config = dict(
    model='audio frame classifier',
    dataset='drum patterns on synthesised drum kits',
    train_examples=26041,
    gain_aug_db=6,
    n_mels=80,
    hop_length=160,
    input='mfcc',
    spec_augment=False,
    win_length=512,
    num_classes=13,
    output_stride=4,
    arch='ecapa_tdnn',
    norm='batchnorm',
    activation='silu',
    depths=[10],
    kernel_size=5,
    stem='single',
    widths=[192],
    init='kaiming_normal',
    optimizer='adamw',
    lr=0.0041,
    beta1=0.9,
    beta2=0.99,
    eps=1e-08,
    grad_clip=3.0,
    ema_decay=0.99,
    steps=13800,
    batch_size=128,
    epochs=67.8,
    lr_schedule='constant',
    warmup_steps=2760,
    weight_decay=0.04,
)
Rows from block 6 of a small audio frame classifier, named by matrix and row number. Each number is 500 + 25 x the weight over its row's rms, rounded and kept within 0 to 999. All counts start at 0. Numbers have three digits each.
After each channel's rows are labels from the 100 clips, of 14976, where the channel reaches its highest value: "top examples" is what is common among them. Only what is clearly more common there than usual is listed. The data: drum patterns on synthesised drum kits.
# c30: last pointwise conv (model.blocks.6.c3.0.weight, 192x192x1), inputs 96-191

c30.78:477512503446475528505500460493492514495475524504481466492504494519502512523532529506506505534539470522488500484469527520498513505519519538482527529489447487517506491479484489469470517480488511492498459506483487518509518535513485482499484489491466501526475494489500502473461476491495520532
top examples: text has "four"

c30.104:492447492527538491494489475530526486526498552511489524518538465510478495532473534432483519468475515494457519483491511525481529532497542511490492468502489494461492508522488494538504489473480491503543488488526459523507519483503498507521492508527518442489488495521448450478476507509518506514
top examples: tempo: 80 to 90 bpm

c30.138:520517502498487498469481530523497524509507485511480510472496497472503531495465481494454518528513519456516496487468503494500504530487486495519496466523466477463534526507480463518521509516508534510484489488487473504429475500494518540472499491456501448513503541443477498488517472482506498487
top examples: tempo: 160 to 170 bpm; half-time

c30.86:459456508502516516509519519463526523490494495528498499497492488496505532531462507491530472483510518475488495503501435448470506468464487461500530484522521509438500462523551476502461517446515505504500516500496477446500504504504533480417485535517536513499510505470512506513476501475444523489
top examples: rimshot

c30.146:518496530505493486480509524490490471523486526459527464476499508490502516507523478500467496468503511452467464502469535519458538540506485463501484469535462516514534509498521478544520556470502496466494506499540429438522494464500520508493493478502484493499487488473488524482499482532527487466
top examples: tempo: 160 to 170 bpm; tempo: 150 to 160 bpm; half-time

c30.74:486520524527558543462486518527481489472527493449506495496497479498514473507510500503507535488536538439519524539450521493482503521525501529490502491512480503500494465499508495505496515515475478482525483521513493500514534477463507467504485501540455535516507494500492469488496533507519499442
top examples: high tom; tempo: 160 to 170 bpm

c30.80:519480469510504495502520536478511556510495510502475533499473492494489509480528492523543519495467480505479509533525444535477493450470519468463495526549524492473488463487545466493498510485516481503488506512549514454474477515546501479442479511503526518489506513433509494534504495516501499473
top examples: rimshot; closed hi-hat

c30.56:520492499502494513507513546465497518533502532485508508495508468498543502491524541486506505517540526495477501510459506523513495526521523510535556512493530476525440518468504508493498537460518493528497522488529502487511496512475525510470531485512531469490509490506497517531464479484461531517
top examples: ride cymbal; tempo: 160 to 170 bpm

c30.24:511493488508471510485479474456528524505500506462476502535487515498508517520502523521487484506499493490420473455491455488497514508490549465454513502477525490472509487495512470482502509521445533492465500506503506519468506486474543459540500504528448486500531498509510485508485498464507488533
top examples: four on the floor

c30.179:526459496488451513527448510528484497489537552466505513532513505456504490492526528517504481480537520473494480480501467500511512474474506487503513485511518495501521523491538468519537492498468498501502539499528522482494499502514506449444487487502537533488506508492492532465542516470406542488
top examples: shaker; tempo: 80 to 90 bpm; tempo: 160 to 170 bpm

c30.49:500484486478476509485479527520524524514532542525484539474508531471500504465500538450461486533501469489491510497511502505486512515524513525508481513494497481514433527526489489501493468503516476497504457472514481508484508514497466487480528518509521463538494532455475502459477488522491483467
top examples: high tom; low tom; tempo: 160 to 170 bpm

c30.118:488518485484508522509482525499499506541492477474511513471504456509490503492464495509485451513485453513492504435474515496478474455514515442496454493501502506501514501460500550504529490479518480475505494474483484506465492475497499508470466476495450519517500503558540494507492462510513444466
top examples: closed hi-hat; four on the floor

c30.95:488475502496499480493538507507512480499488493494463477496507529484499481503482531503496533472515539489490468506489498463514546511524532490538502496557508458484497483508544494487481506548494503505493534550540506473526475501531538510480501499522567514517544504500494460505516508529484515504
top examples: rimshot; tempo: 110 to 120 bpm

c30.136:543485499420524492502546504486528437521484505500487431529489457534496509475490487517487478499449518542494487522488487498481478499479474456503519496540509491511502504500438492511522513492471459490514465465498514520514511472518541496486484525530493510506515481490499519480475512474495519531
top examples: open hi-hat

c30.17:496471520473476450510463470489496493524495510471528518502495547477491483498470496481472550467569532482496508491495519505490537479505503489498451504452484464498488486508541498498512520484505484555501515506471534472480494487465534476481521433446505483503500508485491494574475504538494518518
top examples: tempo: 100 to 110 bpm; ride cymbal; tempo: 110 to 120 bpm

c30.124:517449494493512504460465514524477514502531530473540499509452489429480483533488493446498476495489503509525508488512490502498524521473498510541497484473515553486481490501522448481504539502468440506507501521451498499515480463516486503465505484484476442538505464497472465532460481501511487477
top examples: march

c30.35:473479479534472487552461484489490458532539505455503497497487514528511449503541505479495480507540498514518490484527505504519467502476488528469507486489505473520453462488534508498478482493496475529504477531468515482483496553486539478476511493515537510513531525498487527454493492482461455487
top examples: tempo: 90 to 100 bpm

c30.91:506492494536509514487527459490429517476493468485490489490437472477519480439516478512470501475518529453503513506484495488531509486505510505517501508487501504497498465502542483535501513493483502515551468526530498502491510480506496516503522453452514494462519493460483493542504434490446485471
top examples: tempo: 100 to 110 bpm

c30.70:477527492477485537526516524499495495493491532501525438509475453498519521461417478527480527490525475531476494501451532513521507479547533533483514508470481483457484504520474487489499487531475481497492506489482499497499518481518466554511470531475488527514480458489474474465490525515498499489
top examples: ride cymbal; white noise

c30.63:520451527474506511512481497512522500550501538516474488471498457510457477510513539491515522547508472545518513473523471506479461486512534493483493550502522496471497514502510526473509511433505506536502532479516483467437519527545499510498519518536524517503469515510516490514479522508513442531
top examples: closed hi-hat

c30.152:502505444492493497482531496486475521492511502475531485518469492445517485526468486525463525514536507470506540482477518478514517500519489521506476506460542501509482511506491473554508477538467422536458505519546480479520501495471494532496519472522532508506533504478478498518549455533452496492
top examples: bossa nova; tempo: 160 to 170 bpm

c30.13:520520523521488477448496510497457474480490510505515507454523506533474494516507511508504512493500569430515515496485518521475540540487497477503497480481442486499504479505526503498503475515492514532540491521518497458513503433483494518512503438485507491479493513452501519497473497517507526468
top examples: tempo: 100 to 110 bpm; white noise

c30.111:511506501521508515491529497462554497517528454474520495476507506449566496534523518428442484489474447502505488497510537510478498485489493500511520475519531514546504485529499495473499545463480472484498432517493485466518477477491511498510492518518518501502541488470479468501518509497507441416
top examples: tempo: 130 to 140 bpm

c30.55:524476499438515465505468493490469496494484500545523509506490498491468488541448494489495468487454538503484447490446488527486512492492447456493479518498451527484517504496514495488489521494483516489485544495463519501508484492514489503490534495471489512523472501477493535483495457516524506518
top examples: tempo: 160 to 170 bpm

c30.5:494487526485462502460488497484520480480449499493449505507510506481512514525503521471526538473514525456480522494483493502515499462503464519520486482501481517479536481490520500469484479448536500490483494522479496496481492500498513490506512481463512500486516508495506505516508483458474484492
top examples: half-time; tempo: 150 to 160 bpm

c30.18:482535469535526520530504545518504463482522506483508505485519461495525501463451486536498484508514524516513507539460496493522520519491519542510519492497507499506518520501497516491491463523465522497525536546514504507474523468455469540489510514541492540462473502493498484474490479519509484500
top examples: ride cymbal; four on the floor

c30.165:491493535471539474494515492491510523503536495520510555511519503510493530525511495495522508503530468507495486538467495521542518488508467525493522543486475536447465511495473492499468482516475472492487524499478501467496525515486496504473486499478473484518438465495533465526509503479480518526
top examples: tempo: 160 to 170 bpm; breakbeat

c30.3:547511459517484497510499478502489498505480519511513462522481464488510422473533510489470510488477504543500501491498476504532477515463449483506535505540480487514471499458515475554507497493501500499506475507491518517493421455482505505476487487501513498510531475501478478488492512483524520517
top examples: open hi-hat

c30.153:540518494524541471544499502522505526505494459476521512474504488522521543460519455482465529501434488470495479537493499517492464450477459472485459463494479489492521465457472515533461470515471497458499528510490541475468517485526510500491484474466511498461493484500492524448489458433513486475
top examples: tempo: 160 to 170 bpm; closed hi-hat; half-time

c30.59:497467479485519526501509468512508527533535461451517532478535504464466503530499459491489496529492516515517511511460482513477522478460510509530479524526447504514493479516535501508475489496518487509545512497502509468477503459542544532481418492516533506494478481482493507491501486539466499520
top examples: closed hi-hat

c30.20:489508503480474507443491523525521497533527466526492518491528485488497527508474478484485492529484480498488499534526529519483472502473509515497496483471500505514475512519466520491441489498464482481504528509513489531514497455525544485527500517497488530502476471479513494474504492531473442522
top examples: reverberation; text has "room"; text has "reverberant"; march

c30.166:511511458500501486503513505466508543508520512517501510492491475511501469473577519497548534501526489516496511546589504482507468490469539501495499515502509510509496505477541488510519510502500512523506501506471518466484470491555503470427473506520513508505545503476520515541501482508523516467
top examples: rimshot

c30.96:494469482502465503508458500504502528502478507504472528517499477493500526507483490504487509513501493500443496494469419490469496496501503401481475518477495485513505505485497486496494482481466520505466526513496504502464520469508511494514512451474511468509509481492511475481503487513496498530
top examples: shaker; tempo: 160 to 170 bpm

c30.69:504541471466471463533496500501528465511469510527532514510484512522494476492515447463472489490558532502488461498524490518474511512495525473509494502530479491526507502512482477505520514476470434534504469519489468476480476492525543489515483455487496495511485562517496488500472532475503495499
top examples: tempo: 110 to 120 bpm; ride cymbal; tempo: 100 to 110 bpm

c30.173:488484501503496493509445498515501496495466489516503478516487482514471465473510485507506478474562527462478486496496494493494483480491481497489493510526470485514504498500525469485498505522451508585526521515464506488497523507497532501507525431503513496512493488505505577552454517452489531492
top examples: tempo: 100 to 110 bpm; ride cymbal; bossa nova

c30.68:489451491517540518471487458512498470534545512494512522475483507498469494513461558447496479508485497485515525505498494514490512482460478500516493500476521465498485510497484459499495491498497501509500452478508509488467515512495500493493463509487530445518470519490494490472500480519467491483
top examples: four on the floor

c30.34:514473531504501520521464518494496472514502550517514528498491479498448490518505480455509500502516524488476545503509505528495539524508535481534503526492494515510513489518540495547510508488486479551560524491480485484516483493538565481487531424498513452520518465496468503523495517514489490518
top examples: tempo: 110 to 120 bpm

c30.92:497486492521515494494498468537517543497496505532496544534549578492545536504485516531535537408477498498540435518465507483542498496445458521494508470517526502538518481459540511527498511500520561517527493478504570513505540504506481457503493475480514469538500520518474489501529529482504494498
top examples: shaker; half-time

c30.151:527484470515494533507538464488501480486467504464491502520491493519512510510485522489490471520500495493509493464499491492488500494483525525563528503516552512522485441526479469514537537508489489521478506510520479473515466494448508469467513501539495488495497535472490541487513521466504503479
top examples: closed hi-hat

c30.131:527497530451521529515520537560531524505521468546492530526521497520502545498503489479488506491446485491526522504542504504484506506510482498484479456533489459517495517501493503478491489470514495513540559498543502507549489502528470494492485481500525478485488453494513538480515490507479480524
top examples: shaker; tempo: 130 to 140 bpm

c30.71:499495516519522523532501496506520518496483457508484509464458507511481519548477473483461477474518458472460479453484510485475500487503497500510474479513516517529522496502499494496474518513496496497514439514495491473495515530525482477552545503490507488501484488524521494481519529465499504536
top examples: snare; tempo: 150 to 160 bpm

c30.62:512462502532473472509507478508491466507459520524503502500528504463457443488496496454490463488515508474500491486512500455506534485476526494510509465522466513480514514528559475495510513497494470515562486502472483476502497477518475442462536476489483495517511469496491497574471530496468443490
top examples: tempo: 90 to 100 bpm; ride cymbal; tempo: 100 to 110 bpm

c30.12:517461524531488472524536542423526556498468511484493524520461505527517500509573490474534498506492512489497487557572477489481466538492518523489512518497507489483479480490512474503496507469507511486512506516468505476485496445520506460490474514521489510517540476499508497547499440516512526476
top examples: breakbeat

c30.157:525518494442497517505488492486491483513494500423511485505506435485478493494460494538468496484499492503528485502449489431509488479518471513514492516487456509491509519513478492511514508515452493489525493473499493446510495470502488526516508484478496535493515511477472488533498501468506510525
top examples: ride cymbal; four on the floor

c30.76:475505509519496506525461503520488496520465507546493496484498512513440445469490536482482520489541551480500529488499504566518506482505485490491497488470478452496476514513562504539495532556462537582511522524485483478471491488508517476482531471488469483483515501484486539535480529481472507501
top examples: tempo: 100 to 110 bpm; bossa nova; tempo: 110 to 120 bpm

c30.32:491491516495520529506499516513494511473509480475513478501496519454489468482468495505499507524511529496434522529467498497510515508523500521527464539493470497476462495531537511533515488514492468497543496554545514498487473494512548523489483453526526484519491487453479467489497509543466523512
top examples: bossa nova

c30.183:501483528506487484528515506501542491497493498516518510519540506496502475500497478456526493507531467436494486502501497486501463472472502522521496467529519480487471517521504466530538524509470529508532460510497481436496501546513494476476502522534501499481496498483492517534509557448447515487
top examples: ride cymbal; tempo: 70 to 80 bpm

c30.168:526501491482519480507486471509493507509471484478494509506483511507515566522457502509514507521513495518473500490477480490467521494515491505509499508502497527477505471511512498526519569486466507508534467490459511482485499484508482489399481503507499488522517539501491509489528508489494491495
top examples: half-time

c30.120:491478476482466520520505512537559479487479483430562506533523511444549474509453505484510544450523512483490482484462489482459516492525496484515506519484483520500488494512524504494469509506495494509516460511472519476492519479504488500466520476464522494523523521468484468511489493524544514502
top examples: tempo: 110 to 120 bpm; tempo: 100 to 110 bpm

c30.188:523480506494485502492457501500518527510489490461518479513517489493472470485475508485480548532550542484493516510454532508487524482503464510514497556507492516502513466543503517486490531459490459529530520509446509498506529487508534462510492461482464494524559494513504498554446494522512505505
top examples: tempo: 100 to 110 bpm; ride cymbal; muffled (low-pass)

c30.159:483501524473531517499501507460527507481574495455503490506480487501483483573523526510514515521484489539529530543528501520502529482485508528533488492488534514504462486514487508530458522488493516526521465465515498454477481521497519488510468554535503516494443488508496511496491507519481497511
top examples: closed hi-hat

c30.29:466522509461527476464475494526508501527495465486517473482517493514500490500500477472520486496506510510455496514489492495495455485487479489507427486526460519480520471508502447526494504502505488500499480460494491434461510522558508443476483465485522465511470538453485499494504526467532519507
top examples: ride cymbal; tempo: 110 to 120 bpm; breakbeat